From a checkpoint of a small masked image model: encoder width 192.
Rows from block 1 of the decoder, named by matrix and row number. Rows with one number belong to one neuron. Each number is 200 + 40 x the weight over its row's rms, rounded and kept within 0 to 999. All counts start at 0.
# fc1: MLP up (decoder.1.mlp.fc1.weight, 512x128), inputs 64-127
# fc2: MLP down (decoder.1.mlp.fc2.weight, 128x512, transposed), outputs 64-127
fc1.217,275,222,193,205,227,206,307,193,153,237,221,181,189,196,211,143,186,260,210,147,188,167,177,229,184,177,222,210,248,158,219,226,204,204,231,204,229,146,256,113,82,179,189,252,155,169,238,151,207,227,267,283,268,275,168,218,219,197,189,145,213,241,183,245
fc2.217,149,198,191,160,211,184,156,211,197,227,202,283,248,137,200,310,152,230,289,219,236,211,191,131,274,228,210,257,142,258,125,232,197,92,250,157,192,211,184,164,192,189,209,161,230,203,267,190,141,173,204,164,213,146,242,212,153,267,266,162,178,227,229,212
fc1.218,263,149,212,233,197,164,221,235,250,277,201,121,137,160,196,160,238,157,216,140,149,164,160,161,243,236,256,174,147,100,213,229,236,196,189,243,204,121,207,153,178,257,210,246,150,200,187,239,204,186,216,221,118,189,229,179,219,197,167,216,217,203,221,245
fc2.218,185,250,199,179,219,196,183,212,224,145,242,185,231,257,181,195,176,199,216,195,165,187,242,230,249,125,124,253,226,267,220,194,282,199,174,203,193,238,220,228,201,162,212,219,264,209,258,151,183,248,246,212,253,272,151,210,158,225,206,193,128,148,239,194
fc1.219,154,198,248,281,120,161,158,195,230,200,171,220,225,228,253,186,190,151,131,197,234,223,162,130,106,237,184,211,235,222,159,192,117,139,182,197,168,231,142,194,174,185,205,168,223,203,253,212,221,228,172,240,212,172,203,235,239,167,212,156,221,217,179,190
fc2.219,213,194,157,155,159,216,135,187,217,218,227,200,186,200,262,187,195,288,261,268,188,264,189,196,181,184,261,269,173,202,156,227,220,180,181,194,162,197,164,263,251,209,162,189,179,226,143,201,182,212,210,204,247,144,154,211,168,230,222,312,178,153,238,258
fc1.220,184,262,231,213,204,183,142,207,159,164,279,192,217,190,135,131,187,213,225,213,151,181,210,184,144,205,161,146,205,217,231,191,139,213,153,204,183,263,163,171,231,143,261,200,231,201,99,261,151,177,243,202,165,197,219,216,223,225,186,223,157,203,233,83
fc2.220,117,208,182,236,207,199,298,189,236,192,141,213,207,166,287,216,206,188,156,175,220,190,192,216,288,254,188,239,149,211,259,227,208,255,186,207,196,185,187,219,185,248,286,197,218,228,284,146,213,185,167,159,266,179,220,179,165,140,219,173,237,204,200,234
fc1.221,125,201,250,188,250,172,157,236,261,164,230,196,202,179,209,223,138,214,248,241,273,271,255,218,243,116,207,256,233,225,109,135,185,223,199,212,235,174,210,220,244,210,225,189,238,293,193,139,201,195,260,177,167,207,198,178,188,189,230,205,211,169,262,204
fc2.221,164,200,182,189,214,151,214,207,172,193,189,276,115,239,260,154,147,209,191,161,291,220,188,245,120,214,209,137,181,150,167,172,214,151,243,200,166,206,193,215,207,157,294,199,291,187,229,173,231,190,234,184,191,193,254,213,161,229,237,254,287,154,218,201
fc1.222,201,181,224,258,166,196,211,192,198,148,266,268,242,273,193,294,195,251,203,211,143,163,176,228,180,224,229,194,149,183,240,137,156,221,219,123,183,149,118,227,179,158,191,185,198,211,204,232,229,194,190,204,292,242,113,147,211,199,236,230,220,332,118,179
fc2.222,117,189,170,166,154,179,136,213,206,272,128,180,195,182,218,217,193,179,186,155,231,265,130,160,229,147,181,187,272,207,190,249,234,176,230,204,241,247,237,169,190,139,186,122,219,180,164,194,255,227,257,202,151,149,190,238,208,199,202,213,176,183,298,193
fc1.223,204,251,194,162,212,144,213,193,190,183,150,200,184,209,195,235,139,212,112,278,333,231,214,193,237,129,235,164,178,225,207,237,229,143,197,218,151,195,146,223,177,176,222,220,224,230,142,206,79,282,235,249,213,225,255,253,244,217,147,214,226,210,162,249
fc2.223,124,197,161,164,189,261,176,207,225,185,212,199,195,156,240,146,259,201,264,110,157,245,204,189,227,204,209,195,264,238,226,185,182,220,167,196,181,202,243,210,222,188,184,167,259,155,272,175,244,210,262,205,242,83,218,202,159,130,128,168,165,216,235,186
fc1.224,201,189,228,118,158,197,210,109,209,147,252,225,209,158,200,139,204,193,201,220,187,226,59,221,182,162,215,191,230,272,170,210,217,176,215,212,212,198,217,148,132,207,207,248,204,222,198,147,195,221,187,217,207,130,225,186,179,243,202,186,281,187,220,209
fc2.224,173,179,179,218,202,196,199,275,217,229,229,212,248,165,107,214,230,202,251,141,252,172,223,189,101,163,212,244,221,151,204,125,173,186,209,257,99,183,215,125,187,209,201,244,225,212,239,206,162,257,179,191,201,212,198,204,236,225,218,186,97,211,183,162
fc1.225,186,178,255,271,215,189,181,208,169,220,232,197,246,241,173,152,181,171,225,197,198,218,85,159,205,244,196,203,242,253,185,130,178,209,163,245,232,261,121,218,310,195,278,147,192,200,231,198,214,111,136,260,215,209,219,212,196,197,208,243,217,148,178,198
fc2.225,202,210,197,200,216,203,166,193,164,147,193,187,119,188,207,194,244,188,115,199,195,205,254,253,213,269,201,176,193,206,162,190,209,235,253,252,137,171,228,210,145,233,207,152,186,191,155,250,190,201,228,155,201,179,138,185,198,189,237,199,168,208,176,242
fc1.227,150,225,271,233,193,163,241,236,260,246,228,261,228,211,203,155,199,134,200,215,254,166,148,140,188,232,230,185,178,233,170,198,188,175,177,207,245,230,163,265,186,220,194,181,245,239,277,244,166,225,151,199,191,195,198,153,168,268,225,219,203,257,267,143
fc2.227,156,202,157,253,176,219,164,199,197,123,267,140,196,163,227,240,216,207,190,163,214,139,187,167,224,200,144,212,222,165,229,212,207,148,106,222,192,143,256,186,225,236,266,171,303,174,172,199,250,229,280,158,188,238,194,165,226,201,160,266,306,174,169,210
fc1.228,164,225,231,218,201,167,232,205,269,163,201,246,155,168,249,139,176,186,182,228,263,220,212,218,149,200,180,220,201,195,227,240,234,181,247,197,193,109,212,152,211,229,287,203,179,262,238,168,255,193,142,183,246,188,220,172,183,197,124,253,170,167,209,203
fc2.228,106,167,237,258,188,164,179,236,249,195,222,151,284,153,242,233,285,188,177,140,212,176,257,134,244,234,188,240,181,260,136,248,145,250,144,249,236,246,164,164,252,300,234,183,228,111,196,195,227,184,138,215,205,187,154,252,220,218,188,195,183,173,241,234
fc1.229,211,233,199,213,157,141,227,228,179,211,256,199,155,177,229,252,193,260,156,209,205,267,190,199,215,169,238,141,242,173,106,155,204,187,174,194,168,192,228,156,137,191,162,250,222,199,170,142,247,215,229,200,219,160,258,239,235,202,287,156,226,242,221,197
fc2.229,242,229,181,245,286,256,228,151,259,151,147,174,208,218,246,215,154,159,201,185,223,139,198,264,153,190,203,215,125,166,241,223,221,200,230,145,244,217,199,180,228,202,197,156,242,189,141,192,256,197,253,131,163,229,124,209,134,235,133,169,262,195,132,164
fc1.230,189,246,218,228,276,189,214,217,193,199,251,181,186,186,194,231,246,205,205,127,146,198,145,206,188,162,191,166,271,246,225,187,169,217,229,184,234,204,122,170,268,233,298,147,211,243,196,212,158,267,156,213,202,233,222,209,114,271,232,243,147,262,236,194
fc2.230,200,217,295,164,159,204,241,270,253,224,201,194,271,210,163,179,188,176,211,232,195,215,301,261,114,167,190,233,226,84,203,292,161,218,209,153,199,230,245,167,213,216,173,230,146,160,206,148,142,182,223,194,196,202,215,195,265,137,208,239,181,191,246,214
fc1.231,211,248,222,207,145,229,204,284,203,200,203,177,197,168,133,209,220,181,293,233,159,215,119,267,169,209,199,212,188,204,205,265,159,177,247,257,142,226,322,154,161,237,216,176,218,224,158,227,198,166,210,224,211,224,196,285,205,155,190,157,185,169,145,228
fc2.231,167,129,208,193,222,149,144,151,197,220,189,205,204,266,299,171,185,233,126,184,255,205,189,123,217,172,183,201,209,113,234,147,231,250,172,152,217,239,142,269,247,218,240,218,192,187,245,157,189,250,255,198,222,231,274,168,171,207,216,165,188,232,177,201
fc1.232,218,245,192,223,153,207,205,173,287,283,156,175,200,214,184,186,185,169,143,205,201,176,180,231,226,170,113,263,164,197,196,289,216,233,109,237,225,212,185,227,262,162,212,230,183,224,170,176,198,195,149,254,194,219,214,180,214,189,204,156,228,198,216,221
fc2.232,213,267,240,138,241,133,259,291,209,177,252,202,219,181,192,224,201,176,225,137,206,293,241,279,200,197,302,167,231,224,234,231,191,161,207,149,214,191,266,240,181,157,224,205,195,205,246,248,258,190,186,137,197,211,144,200,121,198,126,191,128,180,105,138
fc1.233,189,190,194,229,281,250,163,203,196,181,200,115,168,219,173,222,249,210,183,119,185,217,222,223,187,152,143,220,211,233,180,166,174,181,172,173,227,162,216,173,168,179,227,198,164,274,262,187,141,168,239,178,119,189,140,168,225,125,234,261,264,144,189,182
fc2.233,226,239,188,100,185,181,162,165,197,268,232,98,289,192,282,157,174,214,283,169,205,244,149,294,243,209,209,212,217,183,157,152,267,212,158,202,229,254,139,204,207,177,184,237,252,171,218,185,248,278,202,272,191,226,231,200,269,252,189,139,225,171,248,192
fc1.234,202,218,270,176,144,157,155,203,210,221,247,262,232,224,213,225,221,238,177,250,181,223,182,172,217,194,181,195,213,164,196,148,179,229,145,137,231,182,138,155,233,108,170,187,231,226,209,149,265,207,225,193,121,201,225,234,235,220,118,244,188,164,231,304
fc2.234,253,180,200,222,253,206,158,249,175,233,189,220,173,156,164,230,248,228,226,69,112,202,221,187,236,179,166,197,169,183,134,245,234,182,240,158,162,264,188,220,233,249,119,206,132,215,234,184,157,149,152,207,199,248,114,231,246,217,184,241,186,198,252,183
fc1.237,209,144,312,173,230,220,209,219,208,174,238,171,272,238,192,177,311,250,189,194,184,120,222,110,209,203,218,195,173,196,192,203,180,202,211,213,128,166,251,158,220,210,254,242,198,231,196,195,168,204,239,257,178,240,204,243,197,214,146,201,153,318,186,177
fc2.237,207,223,92,271,179,235,266,129,213,229,225,212,202,192,216,206,198,208,230,220,236,234,222,214,196,239,143,167,174,221,240,194,164,195,165,269,149,239,187,234,147,265,236,183,124,205,233,206,193,220,204,142,238,183,165,202,175,268,250,106,199,184,268,241
fc1.238,217,241,160,171,201,226,316,138,271,203,214,242,188,206,180,168,198,172,221,175,283,227,233,113,135,321,167,132,183,176,229,173,187,196,206,182,164,179,170,210,240,158,211,175,172,221,140,224,177,169,188,158,210,127,175,194,280,270,191,227,195,265,146,176
fc2.238,199,134,168,221,196,198,163,165,225,227,177,214,218,174,194,184,228,199,129,204,235,169,167,235,226,177,277,286,259,218,191,201,180,250,273,270,231,229,244,204,230,158,157,182,256,219,135,221,198,197,180,219,131,236,261,187,259,187,178,193,211,264,219,186
fc1.239,205,219,223,210,206,193,192,217,241,155,272,150,215,237,241,224,340,186,226,147,161,195,150,185,161,201,182,237,210,194,244,171,206,200,139,220,211,178,231,247,174,222,283,113,138,137,152,249,207,188,233,188,193,166,201,202,201,225,241,294,181,215,244,186
fc2.239,250,287,157,179,196,189,224,227,252,94,193,184,159,186,197,210,176,243,187,169,132,177,281,201,169,237,139,244,202,196,134,155,233,157,173,227,139,176,201,116,252,219,189,154,179,155,220,215,227,245,218,193,241,174,205,192,225,224,187,138,273,156,132,241
fc1.240,232,211,230,171,173,106,210,200,199,235,191,206,147,127,174,215,185,204,230,168,203,213,186,164,206,202,137,239,192,165,306,169,234,207,157,206,149,291,196,224,163,235,200,246,212,130,218,193,174,113,128,215,187,162,246,213,269,222,197,244,160,130,204,289
fc2.240,228,175,206,174,158,315,122,176,111,189,185,211,192,178,178,163,152,122,261,225,264,266,206,139,169,168,292,216,146,265,124,172,200,229,232,191,197,126,256,177,158,154,249,151,171,161,190,229,257,218,211,147,244,207,158,222,183,201,194,199,189,225,191,167
fc1.241,218,143,205,168,209,148,217,187,122,206,188,232,179,213,181,184,174,116,189,227,191,239,186,176,198,189,158,183,206,209,214,221,163,144,255,209,128,190,236,256,193,197,189,204,251,239,156,226,229,126,260,306,180,180,244,213,256,255,193,154,206,235,202,160
fc2.241,220,223,222,168,168,210,127,236,251,215,198,197,204,136,200,160,171,265,180,187,153,176,203,154,194,145,234,252,224,221,206,237,224,266,147,268,215,159,196,152,216,163,143,191,141,247,109,132,199,212,187,212,247,189,142,200,232,231,168,239,168,198,148,186
fc1.242,178,149,176,153,175,178,259,188,235,185,163,191,162,213,249,223,180,179,239,234,263,98,174,248,173,273,132,142,213,151,195,212,218,98,255,195,236,168,203,188,219,206,161,182,134,166,203,270,133,249,215,184,238,272,164,121,166,157,148,241,240,217,130,248
fc2.242,154,209,247,297,213,220,207,265,205,144,165,243,280,205,268,220,210,203,224,195,155,173,187,232,208,219,156,250,210,228,238,181,144,231,249,203,153,122,198,225,220,209,198,150,232,240,178,150,250,158,205,254,242,169,211,302,204,213,192,195,237,253,214,165
fc1.243,209,191,219,156,225,208,196,207,282,278,129,186,276,238,148,143,238,168,168,163,183,154,142,178,247,205,145,195,153,194,240,146,187,229,183,225,142,204,200,274,227,160,205,151,170,111,197,102,175,179,118,252,174,215,249,206,185,203,202,210,130,231,184,235
fc2.243,173,168,211,268,136,161,201,264,187,239,251,236,152,163,193,152,192,258,171,228,174,224,241,219,164,192,191,140,248,300,199,241,198,190,183,120,227,184,218,186,167,228,209,192,138,212,160,146,252,210,189,237,222,212,196,194,194,208,176,187,186,210,197,163
fc1.244,214,265,191,215,212,208,286,136,202,229,219,217,178,170,231,178,302,225,228,166,170,241,241,170,207,249,232,159,262,204,171,203,115,210,183,239,124,151,204,180,212,198,238,185,187,253,182,186,164,206,226,152,226,179,185,194,211,238,142,205,241,243,283,222
fc2.244,134,92,218,126,196,179,77,226,214,150,214,275,213,165,170,179,205,198,186,262,182,191,199,197,233,263,161,196,208,173,200,226,204,175,223,159,216,204,187,177,196,188,189,135,190,156,171,201,232,159,208,221,227,292,179,250,195,224,163,181,201,205,170,144
fc1.245,227,192,164,200,98,184,148,230,192,175,195,229,222,178,168,163,164,224,256,209,268,124,149,246,155,227,191,179,107,250,203,183,219,209,183,232,191,208,119,198,216,169,280,260,192,229,174,183,206,222,148,227,254,203,248,272,206,192,188,218,215,167,139,176
fc2.245,174,234,199,235,205,251,211,232,234,142,168,144,155,286,184,175,224,206,149,207,136,182,210,164,213,213,132,183,170,296,231,199,252,202,206,244,249,114,250,185,197,281,151,254,159,241,235,175,170,184,157,161,257,157,256,249,199,230,152,189,205,155,137,161
fc1.246,193,235,118,198,180,193,226,179,217,162,210,174,234,218,210,204,217,152,269,145,279,219,211,205,207,128,181,238,226,182,201,194,136,185,221,204,203,178,112,156,160,196,311,231,222,191,258,154,226,246,223,206,135,208,176,166,232,203,181,174,175,180,175,164
fc2.246,236,243,262,254,192,197,188,167,192,228,225,228,201,186,244,244,253,142,146,256,163,225,288,184,187,200,166,160,225,153,195,170,170,204,185,220,185,192,253,199,288,256,155,216,299,179,150,214,139,175,197,245,252,222,188,218,183,185,199,184,148,202,197,252
fc1.248,234,242,203,196,244,224,282,149,263,244,180,158,214,191,192,231,269,217,221,199,218,245,189,210,232,195,198,202,122,167,217,181,283,216,192,206,223,202,196,207,68,186,105,299,213,252,196,198,173,224,235,200,208,201,192,275,202,160,174,199,180,184,233,256
fc2.248,187,130,225,246,201,223,168,169,240,172,217,169,167,203,174,162,193,207,116,125,160,242,262,270,158,183,258,202,168,152,230,243,171,276,214,172,219,184,221,213,176,239,203,155,204,217,252,189,191,254,203,180,143,231,201,213,249,246,161,233,235,243,147,196
fc1.249,245,142,256,225,225,192,171,264,263,165,235,202,202,216,165,128,204,171,166,234,235,193,194,179,143,267,231,208,157,161,135,223,289,155,148,219,234,201,245,269,205,284,263,217,177,190,179,239,211,160,215,183,261,126,127,224,246,157,258,256,177,167,230,176
fc2.249,157,165,229,210,181,266,193,143,164,302,194,215,267,180,163,233,174,191,250,161,234,185,186,266,206,215,193,138,230,177,224,211,192,171,246,214,147,192,202,207,168,255,138,186,156,242,71,169,191,228,187,231,117,160,216,229,228,205,167,223,173,282,155,218
fc1.250,241,157,236,207,248,175,163,105,153,205,256,224,216,241,227,150,190,189,231,128,196,131,226,226,210,261,203,249,113,180,220,125,246,193,239,236,206,213,197,179,174,200,179,128,142,177,189,200,237,142,145,204,282,193,155,196,175,213,279,223,151,168,146,250
fc2.250,215,213,256,247,209,207,247,281,263,238,199,243,141,167,220,219,170,240,225,138,222,243,109,210,247,166,294,187,178,192,241,202,169,230,251,174,232,229,175,123,197,282,208,149,226,166,164,223,182,173,262,242,210,188,218,233,182,141,159,225,220,135,121,168
fc1.251,200,173,200,271,164,263,153,248,138,201,194,188,254,206,190,197,209,124,187,203,156,204,228,134,163,215,197,202,180,223,164,235,220,201,234,181,217,205,149,255,171,293,172,196,163,215,139,197,248,150,259,165,195,183,183,224,151,114,108,165,108,196,164,252
fc2.251,230,130,221,168,231,179,154,153,232,156,208,181,179,228,197,192,194,225,215,187,202,217,211,235,120,174,249,238,186,116,237,168,171,236,204,222,254,172,299,173,253,157,199,238,262,188,291,196,124,240,206,197,182,253,228,164,223,217,202,223,262,205,216,194
fc1.252,241,213,147,228,229,144,193,212,224,236,264,221,202,229,174,157,158,165,177,181,219,212,249,200,170,223,172,223,255,223,179,211,205,188,206,174,152,137,251,195,171,203,151,154,211,202,231,255,168,185,201,223,248,243,168,232,272,183,214,181,171,267,187,208
fc2.252,277,209,215,178,145,136,199,265,277,212,213,204,140,226,155,189,174,280,214,188,236,198,172,176,226,159,189,247,252,194,168,241,271,228,154,247,172,197,171,182,161,244,147,178,216,252,207,180,250,234,196,229,174,177,210,140,195,161,207,169,215,179,170,154
fc1.253,215,237,201,231,197,204,197,240,252,220,245,166,131,263,221,206,154,200,191,220,166,190,118,265,136,195,187,210,192,209,228,169,211,249,219,242,172,145,238,204,229,145,248,285,116,191,182,160,221,278,137,189,178,234,231,182,173,167,132,149,230,187,232,140
fc2.253,213,203,220,188,202,220,216,165,181,261,124,168,212,238,206,216,190,186,207,217,172,148,177,80,240,210,149,168,198,252,240,193,171,200,209,212,146,212,231,143,241,260,151,164,225,156,236,230,205,206,224,187,253,125,189,227,217,186,245,200,172,200,179,280
fc1.254,173,157,155,174,197,240,190,199,108,208,193,270,260,155,172,345,211,201,267,173,202,238,188,211,260,161,208,198,198,185,218,174,175,173,263,192,152,232,219,196,122,181,182,160,221,222,150,230,183,156,252,250,193,190,169,177,249,160,207,213,209,152,204,197
fc2.254,235,144,200,199,129,180,195,196,167,195,209,158,266,196,180,286,233,165,146,151,227,184,227,223,103,149,142,156,224,204,169,259,176,225,145,210,225,179,213,188,155,195,237,197,245,233,219,187,182,157,192,236,217,199,177,252,186,238,206,215,220,202,262,183
fc1.255,257,218,207,223,257,148,204,266,202,162,210,132,147,204,146,184,201,169,209,198,78,136,205,232,186,204,123,168,160,208,158,122,176,196,127,163,146,248,274,227,152,192,264,201,235,143,190,218,158,177,254,216,135,181,138,233,164,200,208,219,194,183,242,171
fc2.255,216,186,180,138,163,173,175,112,219,203,185,249,233,223,175,147,202,159,257,224,172,192,249,221,261,236,253,206,214,149,194,220,238,202,216,187,228,210,220,204,202,235,243,92,220,157,212,226,201,178,144,157,207,253,215,247,182,271,204,83,138,217,207,165
fc1.256,212,211,169,247,196,200,235,154,224,214,218,173,217,198,173,190,235,124,223,191,150,205,185,153,256,139,269,158,224,210,199,146,220,204,228,234,232,221,201,145,134,200,260,191,214,176,197,185,205,173,251,201,217,198,174,320,251,184,145,179,248,244,233,259
fc2.256,206,219,248,212,172,136,166,256,179,160,201,180,200,186,172,275,143,181,195,123,164,251,182,252,161,248,158,268,199,189,155,236,206,189,247,171,115,147,204,208,226,192,143,182,214,190,194,273,156,226,205,223,113,178,242,164,152,198,235,178,161,116,189,184
fc1.257,186,231,201,175,234,154,212,207,201,180,208,183,271,262,223,238,169,187,192,235,195,173,235,162,339,163,197,164,249,147,229,231,176,191,220,199,181,179,101,219,151,136,186,197,214,186,207,165,99,181,178,177,245,266,233,212,171,192,245,204,233,182,234,194
fc2.257,208,182,179,174,225,245,222,279,220,220,130,238,137,129,218,147,190,223,199,139,241,226,216,194,210,206,128,217,201,185,178,146,272,194,254,210,173,282,232,240,211,242,190,192,195,210,195,200,258,209,220,174,169,176,165,239,256,153,112,137,115,259,215,179
fc1.258,167,191,157,202,225,148,176,217,226,169,262,148,192,161,230,257,249,214,193,250,163,110,290,248,122,186,166,173,204,220,226,183,155,225,187,196,196,174,186,163,256,211,202,155,143,223,163,218,244,274,142,115,186,177,193,162,161,198,204,248,188,175,195,146
fc2.258,239,202,235,212,205,226,230,191,202,113,209,189,171,132,213,234,263,191,179,212,241,197,170,240,224,130,216,228,155,222,228,148,168,199,227,166,217,187,188,175,142,84,219,294,168,115,175,218,243,201,193,268,219,252,232,191,148,131,234,260,225,183,295,193
fc1.259,197,277,245,184,181,165,172,250,170,199,270,207,282,140,210,119,205,234,203,253,233,249,238,175,196,216,207,223,137,215,214,221,267,128,214,191,227,198,232,147,200,220,248,147,197,190,152,211,194,146,170,236,237,209,250,165,195,203,224,174,169,183,195,152
fc2.259,205,209,208,181,229,153,128,219,171,218,180,187,209,214,239,177,258,209,207,153,214,178,219,255,184,169,192,278,254,232,230,223,155,182,113,163,208,213,351,234,239,256,227,155,213,243,205,200,227,180,235,169,293,232,243,223,200,170,201,173,154,152,140,234
fc1.260,181,219,157,258,223,183,228,253,146,195,219,249,130,206,227,157,137,186,186,227,216,205,147,262,200,199,226,206,210,235,148,157,173,206,192,170,264,228,231,128,246,238,235,183,141,191,220,215,176,174,177,215,261,208,209,219,195,180,245,124,184,225,204,172
fc2.260,220,149,204,161,118,196,164,167,237,241,275,193,226,205,214,180,253,220,205,167,183,228,224,199,252,201,224,184,180,222,248,201,173,172,250,190,180,222,168,223,145,180,186,149,241,199,229,185,154,183,166,224,120,157,186,195,219,259,212,303,194,148,212,219
fc1.261,164,237,258,171,183,164,221,193,154,246,247,201,125,219,270,181,166,209,237,187,161,184,152,261,177,225,127,148,223,188,237,238,212,161,230,266,174,173,149,188,217,122,215,214,147,207,216,225,208,184,220,157,226,228,151,180,142,201,204,127,250,230,170,173
fc2.261,268,124,257,170,165,150,163,187,261,125,170,138,254,124,180,210,198,220,187,253,168,180,255,177,206,152,225,235,196,203,239,236,245,213,202,217,213,145,251,178,223,184,179,128,158,180,208,225,205,197,132,209,239,201,205,251,221,123,239,224,189,235,236,217
fc1.263,80,198,172,167,174,126,150,192,182,151,160,125,238,253,248,228,201,133,192,160,211,170,113,225,172,228,164,228,233,190,193,135,244,280,281,234,270,245,239,186,236,118,229,172,140,193,195,257,234,172,183,195,229,230,202,193,219,210,260,149,237,258,176,209
fc2.263,176,113,155,200,197,179,230,199,189,156,183,271,160,166,211,265,178,175,168,163,179,206,171,219,170,257,234,229,204,194,219,179,205,205,155,119,232,138,249,193,193,189,239,270,247,184,267,198,171,199,248,250,231,255,128,163,208,217,260,301,102,204,133,222
fc1.264,191,199,212,192,191,118,220,131,140,184,216,182,236,226,279,171,229,207,191,132,230,124,230,214,226,225,243,272,179,193,216,188,192,168,184,172,217,173,234,149,154,142,195,199,198,266,240,242,273,203,252,236,231,193,155,203,236,165,169,217,248,180,252,216
fc2.264,154,157,254,203,198,263,124,197,233,190,219,216,213,237,194,233,174,243,200,224,229,175,215,213,164,140,211,258,184,240,284,242,107,219,255,248,198,240,200,156,199,179,169,213,200,194,181,156,205,156,241,164,187,189,293,128,250,204,168,159,219,223,213,179
fc1.265,192,175,195,216,195,182,196,157,265,212,261,204,188,183,244,214,125,217,207,211,251,159,175,174,197,120,224,260,187,238,227,196,213,148,183,50,247,200,200,235,175,252,237,177,207,154,268,197,178,236,192,180,191,180,158,271,198,175,208,192,189,206,196,163
fc2.265,46,195,180,152,174,212,244,270,176,176,234,208,203,249,223,248,219,213,212,187,212,170,165,165,242,229,192,190,201,182,244,216,238,212,192,203,187,172,226,189,215,160,198,187,159,221,270,154,223,135,183,173,156,286,214,142,169,178,246,155,227,230,142,245
fc1.266,176,224,209,183,206,187,262,138,301,249,156,219,186,256,214,163,172,141,164,178,227,212,169,210,257,206,253,204,244,174,198,213,221,187,198,216,265,251,132,97,206,151,169,198,224,176,212,172,115,152,123,250,132,192,208,144,203,305,170,189,220,227,110,262
fc2.266,199,169,210,219,293,161,201,186,231,211,185,159,163,202,237,169,192,219,168,266,249,162,308,183,213,171,268,247,187,212,221,154,236,197,243,180,184,225,264,173,222,183,134,135,181,214,187,171,200,182,239,203,200,171,240,161,254,198,162,218,215,149,150,208
fc1.267,181,252,196,192,136,274,126,219,159,216,178,180,220,198,187,253,194,154,201,272,243,141,158,197,158,238,219,163,227,183,147,225,198,176,153,200,235,188,145,175,142,239,195,186,188,235,202,225,157,219,196,178,213,142,88,139,238,121,213,219,170,168,212,226
fc2.267,175,190,192,181,131,211,162,186,221,181,226,216,189,256,94,198,255,160,223,223,164,154,171,243,178,228,181,183,297,127,174,193,240,219,114,181,228,226,220,221,231,223,205,214,188,236,154,168,132,249,234,88,234,191,192,135,226,156,267,194,178,228,150,182
fc1.268,169,287,215,206,167,162,106,126,121,219,257,209,257,143,236,250,199,245,134,197,159,235,148,213,243,195,244,248,234,230,211,187,202,205,142,224,151,224,198,136,203,205,246,232,219,167,232,155,188,164,230,210,252,193,202,225,193,88,187,189,232,179,245,229
fc2.268,227,257,230,226,218,157,167,243,140,130,171,170,149,167,207,177,219,193,209,181,170,160,250,160,210,195,192,201,217,193,239,293,251,176,167,229,191,164,144,242,208,145,183,175,245,191,211,216,147,210,188,232,214,178,189,271,166,147,146,185,192,192,222,201
fc1.269,217,237,227,191,235,210,187,133,187,213,231,170,221,200,132,275,246,189,101,181,157,145,222,268,182,223,183,256,245,204,187,212,163,225,132,183,182,195,141,192,201,198,251,212,75,155,197,184,158,208,178,197,134,287,210,221,175,165,259,249,176,210,279,218
fc2.269,209,193,208,221,99,218,182,235,232,178,220,230,115,181,249,194,174,238,213,196,273,176,233,146,232,189,226,182,170,178,194,162,176,208,227,243,233,243,235,174,205,173,192,187,262,203,140,208,303,210,121,174,225,147,155,138,182,215,191,200,247,127,231,195
fc1.270,224,281,176,243,212,241,205,241,188,250,181,220,228,201,203,130,213,200,258,182,130,129,118,198,180,218,165,114,243,165,279,128,257,255,167,200,230,223,177,191,208,239,216,134,200,162,219,210,212,189,114,228,242,197,225,122,156,192,186,190,220,243,190,186
fc2.270,196,166,143,142,208,158,256,167,170,144,153,102,147,175,159,252,258,239,236,157,290,214,188,235,251,188,179,167,180,192,209,228,169,200,173,224,190,190,232,252,247,229,143,247,218,219,141,255,193,223,251,170,138,155,198,170,233,191,190,239,212,154,205,160
fc1.271,244,160,183,143,242,227,231,222,194,150,142,237,201,189,228,275,263,182,207,225,205,170,200,283,210,211,178,196,210,229,165,186,190,192,218,220,239,180,145,207,197,254,235,190,266,165,150,266,179,174,120,135,179,127,189,253,122,223,164,219,279,131,252,224
fc2.271,200,203,195,186,119,208,173,199,140,211,179,153,255,177,230,231,206,202,220,222,143,218,194,103,277,228,236,215,207,242,233,178,274,132,214,137,231,205,196,184,235,130,130,165,207,184,203,200,169,238,315,233,215,201,251,188,217,222,123,172,204,213,181,182
fc1.272,171,210,245,172,212,207,149,226,156,143,229,191,276,181,192,206,156,213,227,215,232,161,214,201,261,153,192,158,211,230,255,179,214,233,208,196,230,203,254,177,265,181,177,270,299,186,168,192,169,255,249,148,195,200,228,240,253,124,176,191,208,152,235,71
fc2.272,211,143,205,264,214,222,178,187,242,165,274,227,162,230,108,162,98,218,236,142,172,257,263,230,169,192,224,208,172,126,132,240,241,252,163,223,174,231,215,150,181,260,255,266,176,255,256,176,180,178,166,255,153,234,144,149,179,151,229,210,174,184,159,267
fc1.273,176,206,294,193,197,188,244,183,214,252,230,213,177,147,180,130,229,212,246,174,122,184,213,175,249,200,194,231,126,248,130,214,188,171,226,245,130,162,177,227,201,263,244,210,242,179,132,262,226,166,244,176,174,250,167,235,161,232,171,168,254,197,160,209
fc2.273,212,182,73,162,233,287,188,276,208,130,159,137,254,230,255,273,178,195,132,203,232,186,204,165,237,190,223,174,185,155,218,227,220,189,190,184,269,225,259,197,145,210,191,185,215,190,194,252,169,228,165,154,200,152,222,268,222,165,249,218,192,88,248,167
fc1.274,140,247,166,167,267,202,231,185,279,163,245,215,177,191,206,167,173,193,235,132,218,248,211,255,198,227,185,158,231,230,265,207,183,87,128,195,274,211,201,240,134,250,167,246,158,188,232,182,261,196,217,174,251,193,139,232,225,207,148,138,183,192,239,253
fc2.274,112,161,157,201,272,106,225,220,223,157,223,248,176,194,210,156,225,177,200,202,128,179,261,215,195,180,143,179,215,232,140,136,175,141,191,235,235,166,183,223,215,247,162,255,279,197,273,144,184,226,248,197,244,252,209,220,234,168,221,196,218,143,224,165